python train.py --arch="tc_resnet" --model="CTC audio transcriber" --dataset="melodies that start on their tonic, played by one synthesised instrument" --train_examples=26041 --gain_aug_db=10 --n_mels=64 --hop_length=160 --input="log_mel" --spec_augment=false --win_length=512 --tokenizer="char" --vocab_size=20 --norm="groupnorm" --activation="gelu" --weight_standardization=false --depths=[2, 2, 5, 2] --kernel_size=9 --stem="single" --widths=[128, 192, 288, 432] --init="kaiming_normal" --residual_init="scaled_by_depth" --optimizer="ademamix" --lr=0.00085 --beta1=0.9 --beta2=0.98 --eps=1e-08 --beta3=0.9995 --alpha=4 --grad_clip=1.0 --steps=23100 --batch_size=64 --epochs=56.8 --lr_schedule="poly" --final_lr_fraction=0.01 --warmup_steps=2310 --weight_decay=0.05
Rows from block 4 of a small CTC audio transcriber, named by matrix and row number. Rows with one number belong to one channel. Each number is 128 + 24 x the weight over its row's rms, rounded and kept within 0 to 255. All counts start at 0. Numbers have three digits each.
After each channel's rows are labels from the 100 clips, of 14976, where the channel reaches its highest value: "loudest band" is the band of the loudest frequency at the time of the peak; "lies over" is the class under the peak. Only what is clearly more common there than usual is listed. The data: melodies that start on their tonic, played by one synthesised instrument.
# convs0: first width-9 conv (model.blocks.4.convs.0.weight, 288x192x9, each kernel summed), inputs 0-191
# convs1: second width-9 conv (model.blocks.4.convs.1.weight, 288x288x9, transposed, each kernel summed), outputs 0-143

convs0.79:108121131172119097133151125105140139109159127157132080138092090132165136129144105127107155109125096086159154121121123144080121059112124143089108125120111083139121141164086119136111121068143093126128100065177114146167099131146160109107114114111122107136096070154109129153159121117103139107107090127141114178136103090110113101142144168109133088126128147122110146147128138132104110092127124091124143090133137118126115147119147146130126106104044138136136137169110122119124110107156106152145125154143112121161124138090148128122174132122095129144119084129135131105110138130123091098
convs1.79:081092145133086124104109107118116040149057113106097128138121132131109120128093103145092145128132142122126117156122116148135128129125145116114131140114114133148130126121122136136130113115140144146132132122129126098127107124128141129133116131128071122127138125142117127145126116120155116126121108113119111133153128123120115119116098078100094132107132070130117205104129117143129106136146123129152113103111102121139096106116127121122128
loudest band: 500 to 1000 Hz
lies over: C#5; C5

convs0.265:143123120111096150110111146062133149133109101132115116098142091118137106145096127126129090094094136089117113091125144126129159115150125055119152133126118096100115145144125141121096125111113159129125124076087106148123117109136085123121151126125142125130140150126110134141078157123097137140120144085133075125143121152107130122120092094109114129142107121114148128132066095127141145082129157119123174091133133101014127109112113097129116093094100130151117118064174139108122113121113125136104086109120141090133104140114102126106141135139116129115145120150120128125092127136070114119
convs1.265:110113041113141141118093114119068142095115139111115109108155128126110127125110154137114112146128130110102143125122118122089106089119142159124123122113130133143134118131138137122116135111120095107137138143118111133103080133110138111118118133124135142130082124104149144128145121122103128131141117083134146143121130145104115146150117145162104132153132108138120136101095148111119154121113107156000105112172102124098134101113132149135157
loudest band: 500 to 1000 Hz
lies over: D5

convs0.129:102100127162121123113133123144111159124100128123141071095150121117172147091119090136155140109133135136179133138149180155139108118137171132136124121130107140140177135113164122125125150119132163132108153089143156142114134115160123120112135125125123188085180176150100115153095120104156115127130147116142156109092140136117110077139145152098158109180167123135088101120161106182112141144078077146128108088166164137196142151109146127101123153150140160131126110105153120163111164151085141114132112091128130130138134129127101120099140132152158128146145129124165124112110126143154128110
convs1.129:123115134113132122117092133141105116107122098114124148128143081159146101148145113122132145124117127105147133113054137170151108086120139143121146135127131078123142158136142137135115145128131132114112119153134129112141103163123137117141111115123126144118146127134124119076114124135134149166143109176123147153094147120150142122153115093141124131094162097112156159105141153135121172125147080070134148116118115145095150120094097105105122
loudest band: 250 to 500 Hz
lies over: F#4

convs0.184:122152123066110115137154154084121116133120120121128132108133136112174125089107105173123108102135122160127134117118140133098155135139100097093140125156149115131153150122117103110132114083137138119154114128123156127131129119113132112115146127141122099115164144115107141143136138138126126078101116122097117118130148110130076103117095148127109111129152189115118135153103133116142129119150137163165180097130120108109118047074118167146130131130110142130116117035134144086116085136134093147152130062098121100102150075148136099141150126148167143152138115107111097111118088103162094115
convs1.184:107114136131116114098128120124133116126117180121090119126139103137125132115119148160122130128125140127095125129111105130122120141107143119126085113130115138139125130106151124119132145128129101129139125136112136118132102100107083117110123136131081131120154112126112096096143140126134113027113100072146139133137148099125121102148141168105087087129137088130167169117131138114121121120148084157104130083104125133103089121107108098136159
loudest band: 1000 to 2000 Hz
lies over: C6

convs0.80:111080131117134093123122129119124165107131125156171151068122123103182150105131111097098171117117059154134136160178123084111079162166127108132150114098121122116112123138096114164129134121150135125159141083123123145169113115126155134118105134126153114140143096136120142144144097127130130141155112136118087101155122105077143109150138096097156109098077152124132132103127127118109144142131148160105109134152118131193108152127162173148080116143171141131161143133106130105130109136150116133090118133137138108069127139139104150137118094112126126089116082093099127123136147153162128172
convs1.80:101113143155064122113135109127134081149063111113089120144114110139146108132088133153097154118130134143101108107100108111151133123133122102107126136111101111155130126108138120122130136121124137124141124125112136124151099133096104127117104124128100115138130105129114126153131120127115131087131103083148129114150136112118111121139129114132104088109127118172119223111127109134121088137122110161115150097122113123120108136122118121136135
loudest band: 500 to 1000 Hz
lies over: no note

convs0.211:092109142019114097113155163106121129104101156115145104146117130132078131075115134134129123146106087168118120153143113152120098133112128170118096123113129140096102137112116097125152144134150167105118121167143152110128116120097137144134119159140142083111143157099146127118134111130191125079150100172113109136156091129121141163157093122140137160117111127106087115127122117155106106130125065117133108114113116124159109137126138132130117101122121083098144128104129157131094094130150150136127152146117099099116130104146138094137098132121136116060135110134129148119144122102192163151
convs1.211:113110133120093106074122109124111092125091131117094123148108117121120130087116131141103101110129120134113125130069120135118131130149127102137064125126127131124141131128118120120114134129122126120132147126118128111132114113116131132086126115132077128130094119094123115135136144106115127056114092070105138106128152115126104100130112105133095129138145114142113155119134139084112137136107125135106094086090149136102110106113124105117132
loudest band: 1000 to 2000 Hz
lies over: G#4; G#5

convs0.246:139147116119134114147136107142136111117122152104136131119148102127121098111137132138148131108134102130099098088155146123128110171096110065133114121116093135136143065131134128119095138116141121132130124101077123140114139121122124119128137125134151129144113088126130118133081132144100135129117147072139105102148134130113133146087130108113150086112110109145151112135141074077104118094148118151138126140127158099127122087108111136143131144117151095130132102000114130128121141105144112114121086128139140105122133096131113144127086123112115134066134120149101108136163132127024116101
convs1.246:122117095125104108102133110106097096117066143078098131135129102133152126117101129111117131121102121132101099138112119132123129139126127124122085142130116111140121107120133125138122132116131108117128142129121133122126124150121109114116133134114088131141136125137138117125120118099110128023126101062125133116149125143124113116138107110155112107118115116144120127126113140120128132163121077122110109077092107128112094127120099093128139
loudest band: 250 to 500 Hz
lies over: E4

convs0.146:120109131150156109155136178123117132081022141115097138161119132151145142103145111112142138134179097162116117150101123106144139148118119166130124114130131130099124106141134111148159153083120105124141140147134164107104135088133160128137102116145094062104186131139127103160144134139138123144123076143106124167126118083188146093156103123111082134112106152146118116107123129103106138121123156122162112114146116136094147133147112126125130125132140143094126120101097088105139116132123113145122129144140125100085134103113146133134122157146162067143128098096137087136167161124140179104
convs1.146:068095114127080130119109112114123078136076070120088095139120130116094121116116096133122097129138149112112130137099115125130138140164150126098121140134154132157159139108132139106116143128133144126121143130118131130134127118109120098133106126143119135145093133094136133138122123116116116112112134120111131124111118117104104118112137059133086130090139102140122144145091106108107075133123093147109160114147153121127142102092153153127070
loudest band: 500 to 1000 Hz
lies over: D#5

convs0.257:156133119120106112102110160127127115127109131129052111150147127118120078136136138117116093075115139135076093094151126122133142050160143075154135127147121120151120122136148129104114116144135136127142134096089131114161102120136083127112135127157114090153126114148107150125084111104111153141142142102112090108132153137134132147091120153115113159114136061140100134144130119126139116111149106122110145110141125131091141101088133135144124021134114106095142128125135125156080066104139094163159137132124163107116116120129144130168122146149089110122135088136092154133118115131105111134
convs1.257:135131101123146099149148108130136148128117148093115102132132136119140107101134122087142146108148103148111130134127135127129136136138128115118106127129119115109126148109133117113122138122135150134149116122122123143137105062126121126093138116116064129100114099146113135109132151096135128055136082069113149103101115138102100127128136141082120150127120162112139195096136125114136118103146121130059125100056117115087118132108133090117098
loudest band: 250 to 500 Hz
lies over: A#4; A4

convs0.108:115156131088128162105124129105152103149114125131144110125152123165129143135122150127142108140117144128122123112145123122107142108113152110147119120123103092149145123134144100102127157124133149107121128132114156154115120154146108120102136089117148145096124094142134128147104123120119130137156128110100112098093135139141131143105042135138132094140091116104108121118114133150120119124085116120013112107110155129036118128137101101141128135099068108145121123108124161131131053145123143118125087057116140128123157121117143091107137123129102118106124101158142145120089112145056121159
convs1.108:140124120109125099143093178157047137110150139134157129117144135142142129131111099105099147112104108148119135124131126136121104150141151147152127106110110094106131147119159137142148146121149123146138105150134127129139120152120157111117137131136142137149142147119178173115113147129136145164128152178112139179104134157111143148174129151161137127138167088112118122113110134120139172122140132110054062131141111106125121129127086107079125
loudest band: 500 to 1000 Hz
lies over: A#5; A#4

convs0.9:135140142085132139085119109157130130126111129147144104149118142107130136150160123139113109130095106110076145130100123111122136079143141163096084105132155063096126124135116164147141121103116096144107115117159158132108133077116106139157137103114153134120126127158141129113128134122108135151121127147076152137142111098119134111076142124151081097131106179091125105109087125113141155120089137100090144104111125134076133169133152090157128135134071135157127144107121133102147119145117117132098109121113079109185158143145063092112103135124069114075120113132116134129116111104089155135
convs1.9:098089073139094140135128122073104090166098111103112094141140149117134146134136128162101167111124130110127127134154134072131164146135171134106100108134139107148129116126141148126136061117119125089153133119120133129132113116111122136134128154117111124130130146117134123094137138108115137107131129138134126123068125137081102154141145115110104166090142124174141099145118119145117139179117090146119055145158131140144140109165171162154118
loudest band: 500 to 1000 Hz
lies over: C#5

convs0.42:140118121074089116122135136084137091105088131137125093109117124109082120120127129126128082101125119119119110093138130113122129131139130048120137113117140106122076099143144118153117091137127128123140116043067104142122068116135115137073141146125119111145117134120104132136075141117130133097118131094113055146128135129121132109124108129135144122124107145125109116091109151102139145110132113138142148101139135113026088097083103126131130096112093116133130130068132136111107112115100135126110105109130139089135141140118118121112123121129114124113133100151109127143142138107066092132
convs1.42:103110086141097105098138095115131098137089159118084115124128120123120122108097131132125108129127136119108126125101106139123134139116134120111100131127110104138127109123144126127112137115127105126135143130113134111123102119123129121106124125126085130132147118131124111134118131119136126045124108052125114097155124155133105126131112131104097099109125111121113185103114124125132125152135079117128124077095103111088097105092102099113147
loudest band: 500 to 1000 Hz
lies over: no note

convs0.222:134126123121101125112122127117136070136129129140109141119145112120122094120136129118139075125126139149115116108131122122117119080126137073136110131112134125143133098116146130073083145123118131110095136110045118117119125126104048115112137134139125123124130114123084137121084096110096114147126103068093112065129124124114134124113110135137128116106098096117111128120128064117138121098125130114123122110129117098118092093122100133115136095125137128125124134020135134124107071125137118142116111122128136086123142086117131128125089094142120118096134088117130100128132102120038116131
convs1.222:115104157141102094120134101105149072121103151105096119133126118129119117126100125117112137120132134131098110130115122117136126147102128119125094130130118118132124112127145114125121118126127102134137126122110134112137109123112115131092133130137075126143138123132111119153121128114126124053120098072134119101141133143133114127136119126128104092115101108127122245099114123132132126127150090138096130083071110122112102079113096086124132
loudest band: 500 to 1000 Hz
lies over: A#5

convs0.208:138141104134120164132137144092126121106122141125133122047122129116147121141109143123108115088056159118122115105104146134123141073114107038138145140116123127125108104120108151104115143125099128137132124070109100142129028155098108134137130091113129117122123137096100126120129110136090115116124152116123104132113134118128097125131133136111130128127119088104125133158109117098123126102150088112119128110116135107082116073113099114144134119071125145121110115042108111113136115130146152119122047122112136101143136142135150143110121128150122142102138093139102104132097101113108109123
convs1.208:092101112116106126103105068107126093131103144108083132128123115124134122125097140131113127131134138122082122127118103130137115144097140125120106113104112120135131112123130123118103125122126104122125123119115129117124105131118112109125135105130084133142131132139124122119131120115113123033119058103118129111155126137123115122137109148079102116117113086114110153085119115146128117137125064115094109076076121123098119123103107077100135
loudest band: 500 to 1000 Hz
lies over: B5

convs0.3:109127136140090105131133138160143099105122121104101085137121120110131126135119143098073111107150123126147134118115155124102118109125145107068144121136097092125137143117129122090088126122140139131128115087090103104128100123149117121080127136127128120109107095116127108134124137159074134112124124078089042129112137137118115153108117133145138113135086062134145087111158123078141130132122111138156126140154111128084083045085115109124139102139083123083119148084116121098126122119133110134146102104111155042140147096136129128122124129132135104149141120129122131126143112128101075129
convs1.3:122099159135065113101143110135051103129081149116093119139125100126165121117113138137109135119128133130106120149102128139137125109172165105097114136134149120176151146113107141157148130127146121123119113128134137117134111156121160098134110133126095116132127112127148112122129118139122125094118081114114126107157131172100123140145124108129121121137149108128143120124110129130109101137142138102130139080119141122122091164109114123121104
loudest band: 250 to 500 Hz
lies over: G#4

convs0.271:154132127140161120164124136130132140103140070105124104153152111142132132117134125117107124075110127146103113148137119131129109086128133193141120132120118125100145112176110169162164142134085121130159124076153101148153134089146125136125126155142146064138130141140113131156095155123082117130085139179116155195158087110139121077143140108140130148103103100105174120143100161141125141107123175138135115167166148174130127101114100111156112112116122131120134121157112117182118155152141071116117180146138093175124135149112135123119140158104150111141122104096117133136122152131156129121
convs1.271:113126083116103118112126122094107115130047094112102134126138127124127140111114132151138118123111128113116112130125126126142156121151156108111081140142131111138132114129141121135120123131138136106131143127106106129126108105100139131095126139113108129129105130120153136116124123113105136102144131105126155120083131129079086137123111101139091131112114142128139163143097119129134124128083092176083101109123079111141142133106145139142119
loudest band: 500 to 1000 Hz
lies over: D#5

convs0.115:104123137115163120132102145096119098097121092101100117108155164145124147102072123128138103103145132089140089145165131107145126126080137103130119174133164126130113097099112117040152157142128097103128132076149141112130122176106137096112078124146134120130161122071134131125127107128078117121110115116116136146122164103138144118157074158128126129111103070128113127131110129132119132145124117083095129147126098129102135130115127112108123091128119175082135117121131095156145100158130132147157111133094148102132123127119157112136136132116132092177149130087142142109141125155174198133
convs1.115:159127065114152125133125147141148135152137090159168161154099128106107121129120109077120103150147128110107138116125136107126121123119111132144138111121114133131148143147142128140136137142105168133109134145133124129117126098119136125114122126139140133150121128132098117155127118124113120150136148157101139134113127149119107150112166151158145152090083147124117112167110164146135159131117145125109139090068146107135145090093137122102096
loudest band: 500 to 1000 Hz
lies over: B5; F#5

convs0.162:090113104114140144113114125096134128143136154136151118099153100129139106114136097126091110127066147137097175133159129124140121081105168047134133103110076088092134076123084159112119154133140125150089096126136144129149121090162093097163141106132131128131146096112123146104118108126155131160126131145103115104132141103160101154144141118119099138116123168108108129131128099110117111146088123077087147109126115137097107177110093094143132126127090119100125119120087128156139103116131146174145122180124135114131116143150133111117098126147079116093122089151134132118107115149059111127
convs1.162:075141151116147121089127056123110068103107155116090104142131122133150136164084118147122125127129116124147127153113107111158138127122106112137144120120133152141119130130118132145111114116114154135132136140120127108097105135117147108096129106146150148099149114087125144140149139120106156067109159113154124143126164090104143114119133123149093124127135067161099176119133127133125092154117078096076171117089087147131110099142128094138137
loudest band: 500 to 1000 Hz
lies over: D5

convs0.102:111133124147135110146128129144099098093128107179106127122137111122145131119145060143135129114135155122130157118158128089141141150131102158110134167131143137082100088144127154119165175136142134146107127080146123155161109153103132156151130181145072172079109169127112112151113121113110128138082150145128120160138130121173122069167147091127120116105105068141155104124138127120116145076101141106166133127146120148090129126140108113180121127132102148142154136135124117141166107146155129128125165142126118142147122123137128145071171128153098150101160122116115128151092115148187133104
convs1.102:139110162122123133099105149173080112159123061133139118104116116118140118134148131141115106120120113113154126127116132115099087161156147112114147109116094123116143141121108122143117147133110143121113126126108123123142102058098118108141118108120105120121092130130127146145141137128106145120112111143140140158084136146099092117158121128155099147107112094115150107137107111130126114112115088130098155117131136098138151109087145135109105
loudest band: 500 to 1000 Hz; 1000 to 2000 Hz
lies over: F#5

convs0.117:120143126105128155097124157143112121101069163145143152164135182140097133103129148128174126108129129113107130105111146161113142103144143153121111111106164136120097186118122143121146196129112162105097135166164146110134137109136160160130113134129081173068122143133111146122117148130140130096133106116134119125098141118130097120150141127127136123154099145156107131145115155132103098103148142153139115082105142112083117132153106144128117160111094144124113127048102189105117102111132112139138104103124114162171163135117102103133098130198143124145099134158122111131123108098088169122
convs1.117:141111139085139105107104143167118154105115119127142143135118118105141124092133128110128095083109119137132112110118122124111117139146142102121101113117134116086161158128112118114124159124114140122142133113119109121153105116112123118140131100134120127131093139115146127115120143130119158089087118135117124139105146121124130126134118127116131119136150090122134078125108075077110139110097150112121084159187157132148138142176163185136088
loudest band: 250 to 500 Hz
lies over: A#4; B4

convs0.178:120123093130154121150156144127106150117131147126136113117103097151115126146139113126102132133167101156165125142161121118132113115097121173114133144147085080117087153142140155168180140139100098131126132124123130141161114117073160148163112117128127093116142092086069102134197132121109112119135117142132083134137130087106152118146152123148104116159111112151111100142153114134116107116097124078102088095153135149106121172129153161149129116093139146120110139163122105125142133113097134134152136156157129053111114112121132139114164141090143082207120116140099131130140127097153119165
convs1.178:118112073129111122098119127113094163098072106093140132116136123123114115122118116097114103133137134126099123124103123136081104110128149107124123123140096126156132130126134144122126153123128145126120151141133130131141086122092138133124090112123064144131123120131123102151119115111088124098117110097129129113129118132130086120141108090149078085160124129121107121123130102112122139145129122153113117099122173087109098074069131134099125
loudest band: 500 to 1000 Hz
lies over: G#5

convs0.103:117131135100097098108095155151126093087132104101076120187137137120118132123143143109158135088137131157123125102124128138085087159121150143120112087116137128141133119119148099117122122101161145100113090146104129102135163089132117107103125153134111052120115127116150096151076118128073144126118130099034134121115100152106123150126139130118141139121105097144109123128125110119143141173123106095146113137129102161077122114064138080115141145072099142126125096129121160120117121145147147146135172127140135082105152147112130152134093100128145094145116105104148085121144131147117132121
convs1.103:094121133118082135111124124104124088104127108105081088124138068125146121121106116108119156116131065139116130129100133127116116126159169084117115163182105122153132143128117135139107146146125158114116150119094124115135082119106086133133099136127086134116126112140164156145138126122140121139119102136139152139123156067114095100143145087130094107105119110141123111134102132127120122109138063124138126117093099091124122110136123129139094
loudest band: 250 to 500 Hz
lies over: G#4; A4

convs0.112:127117154122115097064111097109136151121137121172116128119125133119147122147134104102145112114153113089142116148116118148113107055139133097148097122102134160121094109115130100148165115101095094089127073130128099115083058122154146117106119145121113097149130131151163125094111116090123125106098080133136111143123065098146127121150116140116139110145127135111108129127067125141141157142112140093178116092105103110135134119113133136081117100130128129105149108141117141119098188143130112182122151104148140110110107151136073130108136135160073147119155123151120110110165097122163131131
convs1.112:102128115134091127122116093101143089120082152115076125116130109129122128135099128124123126122112130135104119127108118133135131151092128122107096129141123112133129106125138113122126106123124104128125127126114125111135098124114131140091125123131069125135143124122116114138112126125131116094134107080120115098141126124118114131117118121081106098113110118116089190108111130136140111130133111115122135084072106125102097110105099097117129
loudest band: 1000 to 2000 Hz
lies over: F5; F6

convs0.89:070118126145112126139069133090106108133086092130133098128143117121122141129142110137148116105113105122144153134140133170123116188124150109115126122109144171121145149125118134134114160125158120114166128147131106125168128087144144096136110096134150120139174147147133140138131132122150117112126131139099125114108146124128121122093123092150147090108147160167093134092107123134139068103133130178160099101091133124172086133139118127149119068133137107089133117124111127101132106147124110151048139127081104179130149132135145150161102139146146138213114098108131129092095121104116164107
convs1.89:099102146139093117073132110117105068102077105122099120112129111126142126114118124145128123087127109146138123126099131102117161166137164122119086160147155163167142138115137130151136105106130124127148159129121129107154140133115135144090137113142118125145130134104151135109140127124152143162124115089122150122129152121124097104138111112101106152124125078174134157108137110102125149113133136068119135124099122142118117090133119139136138
loudest band: 1000 to 2000 Hz
lies over: no note

convs0.199:128121133137087124107138119167148148125148107127092092160110122119158113129117132150122123097131128085111116105133151105134127147137130096130121125131118129146137109118140134092086113077134156140116118103093132119093136115116126079109144110112127141112139129113124131127094107154075123149109144009103135139149143139118120096079141135145144104120133121135124103123119081135117143123115138110165105121157119084093074076110128141090138135104122140164127156055124115120144126106128115127132122093148132043145146112119090137157134105146137121108154106115135091113152121102081079141
convs1.199:139115154136084122126117135111098105084122139128125097111106125157155158119135137159096189102106144143117106138100127148126128094117149120141104131126110099112126137128155120128113125120139119126143110120105124102136103152111124167148113118135120112113109124118119111098127103127145119050151100112116134135120122118141110120166078103175101150121131084168109166104116153121108132125155093106121106117113110141134101144135109137144098
loudest band: 250 to 500 Hz
lies over: G#4

convs0.116:106113127094141142149115095142125140150107167128142116137151127116092168140132126132091121117142121127130152131130157124109123134139119032122142128112167147130130159105125117116111134133133153143101109128150134114127129139151135133157101115110139112118145120154114145123086135146137135085140146126120070102103146099146096091116157133111164129133139123133106119121155150147122140101133079175145141087108135099116127147128109114144112114077118121095117113047088160126108139102126078126156103103098155082147110159126128136150067124166104180186130131145121083105139077088093122139
convs1.116:089099162118120124072116113130059096105096115137074126102149109115175128130106133152108159097102111158160126113078131121131144156146145113107108140132122136157160140130128118127121130131114108104138117117096106109125091117110155125076108110146098121144126107094152142090137127130128156134118128116128122134130135139096106122111119139093103155112138097137080166076126141139121102101157116081117117118104117114143121106147124127094145
loudest band: 1000 to 2000 Hz
lies over: C#6

convs0.73:129151126087154061130093114132123079076118076131103109084152125141093140132097130124110126113141115146141077131147122169116148104093145142142107142153090105058153087123118103127097149127151105088105161072098137128128102140093098084096110102116130128147171139121113140080171099132143137135116131148114124150141114165102163113140091106095126116086152130077122144108150107101126121141136093116128155142115100127115120103101146107112129146118069112098129111136102135137117136114129124089083126103104124097145122110109148146109110139119145081121144115135138125087134105134139144126
convs1.73:114120125127156126097135123130161115139133073131125104131086118092111130090128092106093113145125133099130146132119154132158141098150153106127124156119145109124140162145153116145120127101135162143106108152123133130154163131159135119105103119130152128118043147118115120149152138109100131121131137099149089131091177102144136094118159149133142081140077161135126102143154065125132140124112172102122149115152140096149103139153165147137100
loudest band: 250 to 500 Hz
lies over: no note

convs0.113:092114099158149137153120151105117139111070097144093144176138151150064164114126114149144173122142150114143140155109130146114108147118121108107140147149130080119105140114125128097145133107100153119133162126177121142128140123160131172127135140134104161070122134109151111141106121132087139106087132124072162136123107111150121119125075116130116129155117128134110129090056107121136122118123134067112157104153146126076105153143124139113112131111086160147107128083109129124131122125123092151111131096047129139128135102120151087139171138163121119109133153145146154154100145162140124135
convs1.113:103094101112121124105129070123102096130076104082112104119117128130130135104111115118110120130110129118135111132095106148116124111151137124111112144115114120145138135129132127108111154129114129143113124120110119117130087141129137087128097098140076143142109119108129130166119115096142148104082110111123129132156142128120116109163109116130082129116085077133125140115102150126107127140152062137077113113130119101156113125071134144105058
loudest band: 500 to 1000 Hz
lies over: E5

convs0.220:163133132151092123154133111102135097119111134120112145114149165108107033129126153103126117135111125144086129108119122150088135061151130088125121121104139136137097131142106152119148131138118134123102160057092111136137096118140100147164129134138129096158124122128093127111099095112129148127114088088162111139140117110140134128113112124105116129105090103151122142121136089120145143119153124152120122079109150104116108137112114119093137099142136152124121155118129084142115106158141095129096085125132115126109129139141130120131123121143133130102130064141129098123118131131000101099
convs1.220:094130089137104113124147113112119094152061104136095089139129121119115117122079124142122135105134140128110130118153100112112124139156150128116096146123114134129134130126128128109139120140102102133126119110112121132144130138111133118107156109114124119137127133140142150119142146108119134086094096134126139145096144085162113145125120104117137118135115152145104110115119131158116142131129101060160118114148071110104159172127126114138137
loudest band: 250 to 500 Hz
lies over: B4

convs0.280:131135121168151138122096133133107161124104100142109123097136133142134130159128091136144103098156128111163122127163114088124113106133126073140166157151102123122096150121119129144096136122119143115137119093147097178095093138137105126092123157139090065111089143105137111147079142132148119124118126096136057162144131110149121115091121137094083130135136108136101139085116152153135147099152165091175142119133096145079120124131107112090126079083132155105121125113131070123113147147109111102099161133136136065118120167134113140111152157154100089139120122146128111146153155146163136121
convs1.280:116110097134115125116123123112118128132094069112114118117121127127099108108132103132117111137104101119107127130072129140099127138127121116103101115143135119144134108114129119100101142121125108142130143122124122123134100116113091117130115132119085129136129119114116122142123116105127128114131128081140124102150119117107108120152138099131078080111088128122112146112086146126129155137118106150090134097087132095106128127051131105117140
loudest band: 500 to 1000 Hz
lies over: F#5

convs0.26:116113122076124157127135120018127113133066092146135133120146128139133141084138122136130135131142132103141143146077149140141143099151133103108146122148133111153126112076125148137176147116111146101098141108159157123138130125108132136136118161102096157145145139148082126137158116130173138107132150128113142130121127137032113120123136119069142117108141187102107128123137152144159119052122122124157161085148143134120108144093126116128131120149105127105118144132094144151087083108098094152113141127143131146148133135140114124118144147178136121102134132124130131129130127085166138119
convs1.26:102064065116086140112127085109148087159115114096104100114114103113111091111122119140141089123094146090138137141107134129131117133099144109143090142119133099121154138117115136156086134129133120128139144099143114135137121157127098074130109110113114134093095128121161152133142133146128122119111142139164120148101138097103113105149153111148117119093122071084151139089084127103123146103128046112068157120130120134096101142139149133123078
loudest band: 500 to 1000 Hz
lies over: C5; B4

convs0.278:109136138126131143128156104122137113148073139142143099168148088148105096114117138167172143104098121074138151117138167148125104148099125144118158162153124122112143177136135131097122118143123158131154122119186139135111097127145091134075147084114123158093077157146159140143139148136129139123171138153123093154101134135138103124118092130125150132151125124136126107153128122142117092117119118115097148104130133130168127190138126114159127156117068134148127091065130177143125119128119076145151093120051142143149115122128137117139149160164148097098133139150137109100118115154128079131
convs1.278:122055138086103133073100108131099108115065111101108129116133102131137132128093125131114130113097129126121094124063106136125134141114139114120105122122119122091135131122129131119106125116123114092126125114115132114135118128116152117104137121131081126119097121121130116124122134087107136096115072104110126113115122120112114113126105127117098111112102056127114170093117112116130119098121110131083112122108105125116094115114120113105091
loudest band: 250 to 500 Hz
lies over: A#4